Rows from block 7 of the image encoder of a small contrastive image-text model, named by matrix and row number. Rows with one number belong to one channel. Each number is 128 + 32 x the weight over its row's rms, rounded and kept within 0 to 255. All counts start at 0. Numbers have three digits each.
Before each channel's rows are labels from the 100 images, of 14848, where the channel reaches its highest value: "strongest on" is what is common among them. Only what is clearly more common there than usual is listed. The data: drawn human figures in many poses.
# convs0: first 3x3 conv (encoder.blocks.7.convs.0.weight, 192x192x3x3, standardized in use, each kernel summed), inputs 96-191
# convs1: second 3x3 conv (encoder.blocks.7.convs.1.weight, 192x192x3x3, standardized in use, transposed, each kernel summed), outputs 96-191

strongest on: running; squatting
convs0.177:151121156115147096143132069134091122110128116094146098128116100103094155130149026096117120041098139125108088139116131128119151159139049132135087157178164149146109133071151150017041122137125103103149075142116155120068138116151160083140144079128105137125163066128109114150153149156146123178
convs1.177:114174147130122142122147084140190214185138217164117104135139100161167129143138126144131165173115182143089084170171116100127137136150111106187171107118139146130174148122149149137083066160167154137136093088097096134112104192169134140122075207132144146152125171149155101143111146114167124143

strongest on: purple top; splits
convs0.75:109145155167172156104161162153127156132148112128103128094139148110145071162118149108171104113087122107137161128159186177116118168133143161106133125141153157095154129168185093091149175124113096075064105171176107146138167119104120115176158118147104141131148120148129133166117088083104154137
convs1.75:079136159125157101131118113115158138143184144151165124080150145136134134140156114170140125154075169160140150160127078181154166180094138152135159162136143115122167152122121087183136133135174133164154184134153145113143092127122206127123122136148195151134105131119116146126115109173085156145

strongest on: hands on hips
convs0.53:154150119149145143121158078146013074154141113100136145168124153152073163150132124076139169120152151092098103082048184179094155164105088121102162159159142157146133161129143132137095125133139113164152146102169148113146167123166133140138088143139151009134150129110107069133135164158149168074
convs1.53:111126109158104119147106183108056104098116048084056108096160153132172101119094131092136133125111167099164175148127094133057107099057090136046148156100134112147126188039119149121075101182140087069099201093155108100149114152122123116116092136133121118183135124151124083110130128138148141176

strongest on: sitting
convs0.181:142129161151121086154156109156091106151159099123134217165154122138088145146138069138157162133153122171085056121124146145086136110104091008058136149156139134131185098037139148162052000081155158159139159132138160115063145135146150130150103129139126113089143121121150093151135150161152144094
convs1.181:095141146117155054128132179115142140084153128085107151102150127136142119118088116099124117116113088108152132091100124078121144112133078141142152118136129106140109064082125094106029057156133104084107187089163121144208083102161121112145164107112108139114140115151151035146144137146118137184

strongest on: brown trousers; running
convs0.102:122158165119106066128140043141104062122162203143128192160119127107103160134144082124110156163145123137096052155175161161143177135096077078123145165153165147156148117102167131134143070089128083158135089111157127076113136140161151119124109154139126053123171133134055104131142150144164144074
convs1.102:113148129108158097128132165114135168105143124078146174101134130141046121132112159107118156149084081094157135092079079126125090109196090112191140126120159137163104119124133131105113126085128083128109168077106117160100077097127150135148142073157126097148111133165138064146134148164098138199

strongest on: purple top
convs0.117:115118119162140166091099126092152148069103159152124141091118142057173113118105136150063094155051168135144136201181157075128119150148132138142052137107151151162102172146150146136181170157111144118128123137153099127184130159174127127067161162073080147177160158102147158069142082072086098109
convs1.117:149192166098122116150177111183127106139181119112107124140150114124098158178136124086167152106166126127110112158120141119115188125132122115109143173143199183156188152102177233113119093091179114122157121140123146111123189137133172147206109128115119122083176072153128115161135152132125158138

strongest on: bowing
convs0.131:120153151121074099142151118147032076137191149100120101119098134137129155122108112041164163122144103148098112044105179145103141099098124145131166136167159141142154059149187142094110122107152044122139141072202148148128135086114149132153130091140122081085128089110108134118154120135166122153
convs1.131:161100181187142110173115139088148153125170174141165159140116150171137125175193126166140127154135146193134110143130135153160127163148136170149111175154155150160118170159139153182134145149150157159165142158152149123183132133166180125130157186148158176163188189144189152118160173159116163143

strongest on: splits; white trousers; purple trousers
convs0.78:109129178114134112212110116100118110169228105123115109110178118116107135166198109113209155123173116101119118105109165215124108124099101114104178130114145175110179102130173144102090109119179111108108137100136112114100188137121136153210111107165156119122165117142098103104118121087198102118
convs1.78:128148079138146146068136129124131151141066158146183119119109166149152132122156130171113159139104159157156140143142056062174135154146125171147145132113110099178118146148082081197138145153153162167110188158148125160129015170159181129090161148123124151177084193064159153150176135118121159143

strongest on: walking; running
convs0.112:138163134115110106119150090140050016118142104106120064128137132124102128123170077080121155154130118105096152079116134109158144114138131158177149153137144160172133106169166173065204197094127085085127131068180140120161127135130134146145148098148153079089180140138063167125145132099134137052
convs1.112:164160159082140169129105160119098150130143158120147101124132131166159161126132157142145143080158172153161119145140122135124182096138117139146096137119156152109159111115148170146192177081157095176157143199119102120116136156139184120129162106093106121118138088165079226166146158155122146140

strongest on: arms out
convs0.165:125121136103085065136107118084098065106144123065158092117145157110119129109122111110127115086106132167139122196189180129128127130120117169158133172109164163142143070149149111035145134072142089094107108156186131165124108081201115101130181063139126082078170090090116150095133142067116092139
convs1.165:132193181163111134166178137185140181158175155118162105175155126169084159157154139141101168113160117127143076073099123159100186131146125110146102135179170173134135156149147189132126095125160131152170139126137126069182155150144182133173140170122147140145138132138149113163151155196153185120

strongest on: hands on hips; squatting
convs0.15:130145149106101065151146076157095038126134162143126150144168162122083150135119069097160161143118109116049083091081122139104129109094067092107169149138144141153175163090146143131121104126157124142125167096152142112129148157143108171128177188147162067155154135142140106153143153132135147043
convs1.15:118178135115176154151125151127162163163155116102074178126103119136129154180157174089092165056137116148116129176141137151138171140083172176079097101145134141094137151187129135125146113110121131114145117128144092113128155120149168082139180122117080108122150042140142185165114097146157144113

strongest on: star jump; arms out; purple top
convs0.140:098126131136150102132109129103103071114140130105073210142159199108139123135099136105144103149132117161125128136195083138081133130102140077088143130128128117126167145103107132127128091106144143154141161159110123032133131157109153188113064138130145060103109143092112130080109102126162108028
convs1.140:088111115060110105106108138114091136108137071092105137063112078133117103091099119080109112111083099107145157095084135099114111111111084116137110091131108095089121073085126093110056128134114069100111155085114093102135091057127120075142104076092117156090131082110127073134112104137114144127

strongest on: bowing; sitting
convs0.62:147141159169083161143153113155046073130151140088104080167161083131166144127133093088155123120151192129052115126114121146108147115097054119106166162154148141150155120117173152164054101183150171088141152091138152149067157171162139179155110193144148076159161134119116148123153154153147117132
convs1.62:138150154138104123098105118110183160132144213140198177105116118171102126160153136166098156116094123172114083112124132145151109117115088149157142127119124144119159153124168114175058119129123150167106159148119097105147126131150118099109098233118140118131134140122164071123104108138129157160

strongest on: star jump; running; brown trousers
convs0.60:136133169106120109119149080125158124144114133098141107125078099135144148087107103114039142076138131074145135173169168154149154160161133174148118169158163123129088117167146112097148161086076064115130071142140125124161099095212108081096085080108106142106171080127097134152118071134135185117
convs1.60:154215151161157138150165155158152141149164149161148127149137162139155150158157162153155150142172156169146130173141139178175182180139141132139180165162179168174163159129166166148143135126169147165164159158136151151127155169146162150148173146179168127144136163169144161135160207132189141183

strongest on: star jump; walking
convs0.85:140157117115142135115136141129068021129138102132132151125122113130154133123127093120095109104123139119052181138195092124157155112139090190199118121139126140133131108177137122125165220145143113137120077136092132068172126132150118134121057080117104046104129103099073192127154148130108122070
convs1.85:110107116090098118122091137095102102130119103099138101138088102126084146114127088077094125149134063102119135086048115130120118084081086099116081079112083119124109127109127110102147157063065072105142130107115091115122104091094112101115085115095097133091111143148076125131118084098147123114

strongest on: brown trousers; brown top
convs0.93:072174137152134122101182139171107109191116119113112124125109153103130152093116123114089177147108143104151137118115133136119175146113127118116216142175129128144109138122122199117119123116140134104195167122156148097142101152131173156069093134122150098110126139127111100208123157159131152097
convs1.93:100115132093149124144057130068102149094149131138155122101044130147155075127179128166109102094123133173129137150131125116164128180166110157162130142152123142116136134158156126165125150135133115152056180124087119153129111081145131086129156137106194160145132124118159140042111166170173172175

strongest on: splits
convs0.123:179130131133144131111164049164138148138137086094135047132118110136145160164170132070145144119123141095122073154181147159079140110197072103126148150140163165148122135037130075098071131132137099074114134157078200166108161100141133105158172131135118131081137096111111116124180154140138127199
convs1.123:154156122140061177138130154132134142173107151138179133110129133140178128114146130160113156161076158155143134133139096124144078076075087128129147102129180178107111102110108079168063152157141168150097151135131053087129105149176093106108097159119144127130129148106168070167079129144077141187

strongest on: star jump; walking; bowing
convs0.40:146143118159102135121112144099090120083116128159097106109105079118200111121163079105054088131079147081104155145145128097140150131169090186149038116136125121117068162113152134111131193192107093095092052107119081115163117136163111081096161201081080147143142118107076163126093099110122129136
convs1.40:085146114122122134119144098155079110107178120058169132159187149110093104116065128078157116117147130082149129080121123142083131062098126086162179141111146156163170112133134163099101117089135103112093120125123161106129140153107096178147094084158168107099129114134113065124131171097110089074

strongest on: running; hands on hips
convs0.122:124142146127084082133151112157099041141119158102121122162143125119173133137150089081144148114132151148053161083124128138118132101114096093118178152124156160131163153105156143125130093205185106107117154094104123108121138165142131167128144203130162069170181111126154119141111124106139108032
convs1.122:160183163134158136136140178156183191181154158124135185161113126148137147174160189134126181066146104179142135153116154151171160140116140153122087128159138154123138129179152132119162132115133162153154146162115113125128161133161172088143141165131109154152137097168177204186141131173153170143

strongest on: teal top; orange trousers; running
convs0.151:077144150147167128179104137070143145183165146138114134131114115131113191126237139142144153094198106139149151125128161165142165166151147149180127107086167173146151147159139074108138140110149119112152141133135037105144093133150164162150087144113107153132150090172135127136130081029202025106
convs1.151:130121140120146154166105144088131151163111123129141127087119128155172085122196126142202207161135162166096135151146092093182123142144132143143151090072163145181201131126115105153128129145193142161112174117104087165102029157137219181145144111129118144131070183130141140119146131050214098187

strongest on: black trousers
convs0.147:153168111159155131093168133161114120136102135119157155130109140114135145086048143131000125130110125103155135122149069101146189157138155110148126167156119051135060161122088141146134148138061111137137117137146159111172094115132144135027138158134125126131143131116132099163187155178132173147
convs1.147:151134000116143137130089129097105150151049125138132115111070141157147073130127094140070157125102117164140152130134097108146124141150115163143145134122182099117072121128059098135121123120108103148101163088088107149116082121152112157070152125083148143122130125072135137121089169142132172131

strongest on: arms out; kicking; teal top
convs0.149:141137132091091059129142122140096107144155127054142118153113167130064128113168118066169124075149095111151128116109139125093128135087118139121162165167119140161139058162162116078130098081139051128116107099175185167090120068171123152160190073137147047038116071112094124096167143140131086147
convs1.149:110149137149094058169056132077098170109100129146148137117108108137089075148131114197062118138109117160093092027083124104087115086130164126115083109107117172094109182159112189172108103138116101139100157110100110095152107129160149100099088163068124180187160150144142124101090145138138172110

strongest on: star jump; grey trousers; teal trousers
convs0.124:083185134147189132145197164186102130132161138151147151144152148073165153087090144145116163145161158102108163123145128129162140203128141148140136132161116094134130167164187167125143160162057123124143117144165134175177067117163080180137152181128153146147165140127147125146093083082160104130
convs1.124:130190185123156126113155143153157140146211147133151143161146136147148130098097147154154137103182154175151166133138149118147137160157156173147137184169109104162178152137163159171153150152069170180164170151142154129136148093148123134147137139179228150159190153146141171154137168182205142145

strongest on: splits; star jump
convs0.43:180136170098113107106135118137125130129120073087125063109082056174185109114126088094067141079111143088090147180176123131147117103168072179178125103124110120150075126141124131068123166134117090060098070148105127136124127095134109064102119077087085174042126074112091137132157132123114139136
convs1.43:086091105170122077111111118114097118071120136119165091128126155084114116110086110107123046129114131101176139107127098131080113074083106083136166134083110120118122094127102109134096056126122103101103118103142127097110092153130107134098115125149168096093088133090122053048110127057158050095

strongest on: blue top; running; splits
convs0.142:064134164142097108157160135138128130135160114128112082128143107028153170159247114132093173138121140113140146142131121134157146158147152108141123136146115145164150109108185154118148116142114130090097123111096125162132159120157131145145119127127151161121208123132109111128130144061139067117
convs1.142:151144102135165138169156138159142152138101151134152163150157169174158110204172154151120134120167175178145156141146093167165147150181124173157159138124145138131156146172099125165167143162152143179100146167127150136128138174179162124091155137125097150165070156151167149143141171124175140166

strongest on: running; hands on hips
convs0.103:132159140154083112151151101162063027132144156140150127149141131123091151141145054138158149132123103157031108112045132141098155117110052129110166157148142149144168136115163154129100154153159134142125176106171120095153149166142133152133170179143158065158157137152173161160134146132137153054
convs1.103:114177126127179165129125143124164132138141145104087150141111128128107133175159161131100159104140148136078095184169123140138170136060133176100111122135130130116142145175125141147176142161144152119146142124157116137131147142146172138129172181134122088152161112157153175147126113135152139194

strongest on: bowing; star jump
convs0.65:144094085168118109117131230126093091142128069092154103151141127127129143125166182171125144162149113110140152149137086147161148117119117152117177114116105114134098038145108124127127157124146180109150194146189128154126126161073158154114157094135110078084112166101145076117138138129132133170
convs1.65:105069081128150073126067101079087105074114121127117106142127130117143103118135075127087107115128104110118116076133081133086145090101086109108115100081109103139112073105105096119079091085122070080122112094101089104139106141112130141098132122100106103056100118122128100080118129104163129102

strongest on: blue top; green top; splits
convs0.11:108155131131148134178119149106084112087153113120167100142169140098177153159123112148116133149146110084115139151173127027171141148125124129158091060079182142196165157141117140102173149143142137114106141131187074109165139176143149134114185110124034122111164137182125135125167140060124097114
convs1.11:140123145129138140145148159147146103141144136142158190196130144131097180151174162130117104122185114154152136128112125060139165153163138166130086098166182152183107144123166180180147137144136108156147133142121130115110156204131153168160105153093052132156089156134153124118131122124178127123

strongest on: lunging
convs0.162:129120113131187148118165098166111109131101071085107032141116092083183128140178093117096163111148183073094138132174136156153135136183119108197136183178135143167088170129143118093128110166128107040099103151103156119116167113147111137116029101130157145108187100149089133140181143123137138088
convs1.162:124188126114050174114123161112149176110129180108085140151123117137176079108110161105152097123118163131141114252183106129112093101157157127140182159064127146120152105171114105157143096091189177160095164146094144083075094166146144131125066111138180115099123104116135112086105151089141120138

strongest on: blue top; splits
convs0.158:106182182102129107136117131115147092061154128059134138062150152032192122159115150126157066141051152124127112166213139127110200119146128085134101141114167129155194152099175132141143109125106132128093129144112155142149169129189126122164078111141129133078171130154107134115159182077127143091
convs1.158:065093120111121149105085164091127166067152137096126127070139141182115090127190158101099069125091128161148157120126067136132105157143127157144157088169123091113096159175160113180112122156131115179079175138172135124120118118132127052144139120143106153158090122108165099035148161152116104128

strongest on: bowing
convs0.45:194118119109129140116147046155133132125138101138124115108102106128124146098157069105154143065115112098096039172098146118078154150153079159123128123161129150123114144088129137126124187079131101142141140106177132137160119131111118106154192117124118137114112050102165130131151125144124189174
convs1.45:065080084185134175134092075069087123098128134110132113143155155094117092157098072109118121194150133106109144131164053135094124059069132096082114139096125088166141149191117136147145110111132086112117138113169126087100098160134166187130140156105131100120163156138153103103099124078176101152

strongest on: running
convs0.157:132162163170049115140162130162086055134149158126177110162123107124144137113163058133136149107139113131062120149092136131091151114141027165120155149151129150141137132115174151131076171160144128121115132103188124102176141142151129145126205172136142101126163116126173175171134135125134139095
convs1.157:105174115132161140102136135123166130119144157101115116140134137099072133164128174133102164122117131117084060143141130151129166129044131151106141145149118116119169164176123141140143110149131132109131135136151119127131130141145140178102165183152163116164148125158138143123118144117169115174

strongest on: walking; star jump
convs0.46:146146138125078101131141130132014000158140076109115122137121119148109163143140086089154154089134088103051119079073163157091155110093057130124158145165137162118155092149150148130118145124160115136153150072159124139117154120135142125153161104149147038133140092136108086155108145147136157083
convs1.46:141086128198178110151085186092106068131146085152135132147172166146142110169131135160118149151145172126144202135185127174121142126097143177140117169124167139179132205148134130185189170126136105137140184120168158164136103141156148139123164103128134129172096188161133174119150173166148178172

strongest on: lunging; handstand
convs0.50:149134132123189152129137077139119138133126103137142168125121097135166141122114045149138162093131153185053049162190114143116126151116045076082139131125117126130139135029111118138057063120139172137151168187125123147113118128103142119131163126118122171120115095150193085150150144143146156149
convs1.50:089096103144149136111120076111082097118149095087037152122146139111122143131143081090142110143105125046135100157149087139080143097112109099091127127113118111142154076109140124126042025125131124051119052076111120094063119140114096151132144090131152048076115135122110060099130120112125093131

strongest on: teal top; splits; star jump
convs0.146:164134169162147133157165137146116133191183133134127137086120108137144188037142126128098177109151143111122159112102129121141170193140125139131111114167131122096111159149161044123110138162110106142145119126134113123173026123174022157126151168096120148137132094153134126186125084154173157127
convs1.146:120206141133146132146155140145122142127160123142180127067117143134168109121123150164182151124127168174114153133139157131159156139157149159146165174164128122203187166130134073152128144155144158165095175121123154159131100115124117180122131131147191143144160161161143144077148234139251139165

strongest on: walking
convs0.55:132187115123101181131146042130096063118150120073145066126153112125077149167169110101129152133128147148072100132098140127101171090128074131103166142132145158164155136062161169123188149082127113122166152100126141122154147154124158146135142132165146108151161136150109228132165167138153162041
convs1.55:118133094112084189149095140101057124104114145077052149115124144117153165105121129143110119132141167122119150126093117121109170043067098164088119160081169120149147108137124199150209188146131116152149090152116106125087125155149193123089038174110112089161137148150116186153132130135133129153

strongest on: black trousers; black top
convs0.179:171163124169146148102120119123119135092103144137147170180142118118126130151074133123030097132159110136165130119118139127150195155146142126164044148103163123168096163152128124149140149153117117168056131123146120076173152117160137133057115160134095143159176131151140135147182147153118163131
convs1.179:179100075161146165143108149104113146115121139158160144197128143166163096173124130159104116155151160180144152147138144168172145150143135182162101148097216135157098144137112103165143152161167159159080172129121153182117133179164097168113116155117091152156180182110139165104150204115075161188

strongest on: orange trousers; white trousers; running
convs0.133:108149127104158118221101131077134142183154152114122131137123117113111206172222127125150144081169109129149156135122161134124172135120144126148123112088188194146139137160124151095124122109189105106176143134149064147119136130146175155154119139074091133118182070169122122157129113037214031088
convs1.133:111129116101148135101088144080131147188086121127142122101170168162167083142175131168185204162144162168109160128148105089187072156146134143161176106031117133179176124131078107160128136158131139139110145132115093160123047135154140152136124126155150145137099196102149151165142135024157042169

strongest on: splits
convs0.26:134100126151090095105108176110206212111090135106052129115077122132146102126165194057088101127105098128171164133122129123077119102184145141098107113110119110107060119155100126114125123148118075122115106099129123145148112081113152071120154125102080212062113115119104118111109109115100116203
convs1.26:099123081125117035143126086135030062095118080145108101119128153127112144130119096117124097130103087080142112071063099142070146104053091118051133119086134127141131095067105136105063124112124088092127100099130119089110132142054112128105136083110118069101106111080119070107122119098134105105

strongest on: star jump
convs0.10:142127147152114090155137039134121172130149132121143117142115095144110151107172031130141127055132137132149040166133157117141114165154077144171128120140147137139111130124164155139118141080134118126149100131163150161134116117175131113150217109141117176053139070147121132139163128167134135158
convs1.10:112117131117077058112119103117153162152162156119086081114111107150115161154127115155129177167105102087046060084111118108082120112114128112122114091122122121109122139100160149069055033125136103110131104073127086095131106170082109124098114150117141147120108124141111088109095115164168140104

strongest on: teal top; walking; sitting
convs0.135:116134103117151147124125054147093062100132124165152161151166176114066118148145127161146135163161107166116016142120088149116121169088106078087168158121118113148174140051106127138121099069144154158144162149129147131142141144117160145134170158162188068168133173123151114105129158137134150110
convs1.135:123110119114119128141076073082098100128114072095088136101110080124080130108106109054077111090102092082097098158125105127109140131096132120087111107104100129125110114106141116104083071042111118075114106101069070105089109119113116119110096083076086098063115064109098088108097132124144136087

strongest on: lunging; black top
convs0.148:175117151178170103139120112108116122140154138134098159114109113136161131038096117109069126137154124109120132124150156152133154172175118150150078155167115133114103161144152089121129151145137108128099103132150114067172075131169050110050136118114124155133122131112150113143160042141150167137
convs1.148:159178140139144162163148141137158147157158132163150148138120155125149150141143135164186146148165171174146129167143160140170184162145135153143156185123153169179200155130124117162131131139180150162160160128127163166126118142158139189128142153144186140130166147154142143117157203084201137186

strongest on: black trousers
convs0.67:173149109139099092111165125170116125180119129104097028155105086144205173101190099064126175111142145063137123132161163151080160133129103158086134163144118159160096134101098147077061179170160097051159148115148138153175128117084138123099149102111142145106129113124115103181147158146156159160
convs1.67:051085105182114168096066105047113143102114162084152085108097149094091090113094091171108118182093138119103170139152087104112128062104061091109140116091131129158137095175099118181137136094117116152106220085144136107137080178111143146076158149096155134098135160094190140053110131106144123100

strongest on: bowing; hands on hips
convs0.188:133149135098120135139160053139133103157144105142162153149082143131086158138168064103122164039112085087142034143118176153121175213077093124079138141171151142148129126123130127134086150056122066117151134127185136164146158093131131113134169125145114107058155061142113078153142135140136150160
convs1.188:140164130154204179173164132155154138150146140163152151131148183146163156189168149174162157143154181160161142122183129169163190171139157158135174148142192177166124174153142183179118121163159116157153118163181143112158148171168153147160174156135155152188181154147145126137147155132123138180

strongest on: running; squatting
convs0.119:141162141124054051143170092146058047153130167082102099174127100108096165128142068090114160095142090137044112088107159152124167138087124160146130145132153147157133108164176162140128134076151084113139133087166117080147159129194130116104135167143138109095187067150154139153146118134150172099
convs1.119:144163155154165184130159156148171169149141172146131168139134149137116139163138143169143159158138151162106155163129146170175190171150147173140157170164162158164142155175155167167173128144154132139139137156162155145136146162172155171153171162150154166161144157156155190138149181118156141177

strongest on: sitting; squatting
convs0.92:097142117154152129132133110125084102143135151109090167123176093083148179125140159116093154135123206122089076164199136178126140120155128099147137163129189165158117154125132121188131087112189213108143160154146145090118122166206175137104082197143145078151139123087166136129147153115182115138
convs1.92:112151149117103053102115146127115163117157132108066143115119145171099112112126070120109134145108085119067097105030104104070125099093073068098121106132105145124148077086131095105068074094133094108119129117123088096170108153111101106141071117097101140079113162101123051110122095120148146112

strongest on: bowing
convs0.145:170156129130117102147162113142065083138149105102158149159114100131073154130147078067122160039143079091083064114095164166119160214109076124135146124147158148149113124126142137138062124062136090132121142107220121170094155102144137124125175130114086059068147049136121084132147137129143152133
convs1.145:145154136176200147164151138150137121153154181146160147149180169170163141210183143163170170122154160144118140130174126167153160161122131152119165165139161165174163154143159174176104110183156103136137108158177146120187154169150152169145128178148173128201169176192165119140160151142161147154

strongest on: hands on hips; running
convs0.144:151106101067145115119124143141129106142121175116163077122111193109139125131152165077144111074124072117174142157140101140137115161132090146132169110088112111145158158153116120094115191186085066139142131090154115184195140102110100134119255148105137084151122089145111116117133109104096114167
convs1.144:088109113100145142113093108089113107141093102097085122101099092113099111102096132112057149052103102115089121088127098132085103111123117096087106118122109106105093127081127129083145082109112139096108104071039065049045103116146125123076080136119126107119122106119088149114090101175161160064

strongest on: brown top; purple trousers
convs0.167:141153161133163139008096104077120130188122128120124119170112129157136193087104137143099191112134139087122131143142145175136190154119140127128128161186077101129102152156167126137120139114107120119163120147147153109158140089140105105131114133176177120112126110114137101197140100189152168124
convs1.167:144149130136153177081114159101133159130147139166158168155120156166160111116125142176148115155134178174168141165143159138160116170155141179153174162110124142167171159146135103170122154139129156173118193100118159192114099124167106172111145152138235152157143185127149161057121209068122120187

strongest on: kicking
convs0.185:146159160102137159153137102122181195147152129110109107148105073133101148130130115107098141026136107069157100160080169116144144180183102149155101113158153147125099168126175153138103139099106106120141109104127100145135165125194119092121155159110092215089183053127135112167125079112140117181
convs1.185:135178130150111095170175109170140107135173126155153132153157173156171173166119132165178152163149143151142124091134086157137192136102128138140173175136167152179150149111149173106118137196179144134156096136106155130082133168103152160151164159152166112180119160138103132112157155138167134170

strongest on: kicking; bowing; yellow trousers
convs0.52:145159125128161111136145149112061103129157101105082128132121128120159126139094122042172147080107165105088145061123144129052138118093124142057154127162154152142141109138185140113109136151141100118135122111213100162138120096160133146168121099142138075099141079102098104112120110079116136104
convs1.52:159160168181130127151150135138151169143175136134130125146152139147121146175146133168135119140170159165155143157148157162126175136134140187143145160166172150194132148156170223183138139142154161158159157175182140128175169158174186155158142151159151176161186151154158145147158177167140169150

strongest on: star jump; grey trousers; teal top
convs0.58:122123132124148108119135159135045049119156087154103110160138148128182118091196129118146098161176168093059152090198110115126154118094137127150128175156115147173132142138151090107157139155128090095080105158136172161106066096119143174171095106161181076146126146103052115123152173108157114129
convs1.58:162119181127166137125063152061180147135158153165187135142130130174127085075100126136097108121153146159175163115134168109187082169124118199162113101119135138094126134158153066188152179107112143169066176172130089153159076130150090030139107133085083172119118155110133141145116125136107141154

strongest on: hands on hips
convs0.49:150141133053132095155162061138120126158161085122144135144082116147086149143158104095145155037145052094123055152152177160130149196107128144125126152155166149138134111139128139119087149027142045106142076144153135145109163062134136128147132114127107112056154056122099081139125144134142131142
convs1.49:152146140187201148160138157132158164147149146169181128148161188152145146189181159160162168167159172153163163123159109165168172164120164159148164143146163165171164174148146169169119125154158117152140159165177144121138130179176164145139211155156163146180152168155154133140158128146160174195

strongest on: blue top; star jump; pink trousers
convs0.161:160115169087109101109110130107119138135116155143156130147131097172144163174220114118113160101145089109097152124122182166153149187156095167192076131115146153127140166188153168118133206136151092159155081117124093157162173114166137135126126164111084149157132108141121135137121125134153162098
convs1.161:119084098195183133161102166092124128141122158125143111164178156090150108134095151135174198165190176140115157136148080139165108142140153133143121128106124130185190172131137185140136134166127159084124148139130097168096116155138122189127161128170189113171115164197141140140138155117160141192

strongest on: orange trousers; running; orange top
convs0.41:100170140162178136160160130154134146171161150151140134137157147104157218103146112146118179133161155110146151148137150118171171174154126169171142157165152125138119159158164073117160153152113133096189119144155132114155099160168047159127117155134142138143160132127131136150133093106180105114
convs1.41:141167164085121137151134158155127150177171122132164153118132141118144179160150138148142163109155143160136149171147144136164104157156146155140130191151182170126174142151140081167143126134107110167107196162114180162123145178147129117154135128160190163151144135128152141121156128143255155154

strongest on: splits
convs0.39:133108145151100129126102160106174213100108127108077086101082096137188095138172126068065104153116147056153178132143152132101131102198130158117099105115113107113062084134122126090130130190100087084100081103120121163142136120102132082117160109110087201081146127126075146109110107111131108180
convs1.39:087133071117105058127129085135044080084117092142123103114129163095123137128079100116135091122117100072147137079080103131060140092065096108068141126070127113137132105064082128104056122128118078095131102094130113074133138137072100130113118104127132087098098096095115054100104113079142082083

strongest on: splits
convs0.80:148117121128087050142093059103133110092159130129081140130153196131096099132132072087143106122136095040163090086095099136117124114114090128121118116096145133146129184117111127112117161083153106095109112049161145131131128122130141185133156145137146094108114126111054122094160125114121122102
convs1.80:114131123061059111126097106100102138131130140101124066084070085124125119127124108142077127119114091129119120126086106102114121081118107107116063067117111129097110109117120094109107135092076121128093089105084068115128107093112124074116034103081075135091131113099100124113098083129123117103

strongest on: arms out
convs0.106:137137141086124107141151104146028063122140104108124139169131152142077135149146093132144144137160117114086109062105133147131115176042093036100155165142139137153148101081131144132077014087131123131135157130111124133064158114154145128141072129113130065140171139148114034106109168143155155047
convs1.106:169095145149164136192121184124148155117146140128152206124150138153147105134130163100107130122132144144203162123128170152160117164185192169179136120118177198100120164126161136140092104122122128152130171129088100168131105135171128100147157140101110175166080137137181075151127134157147180157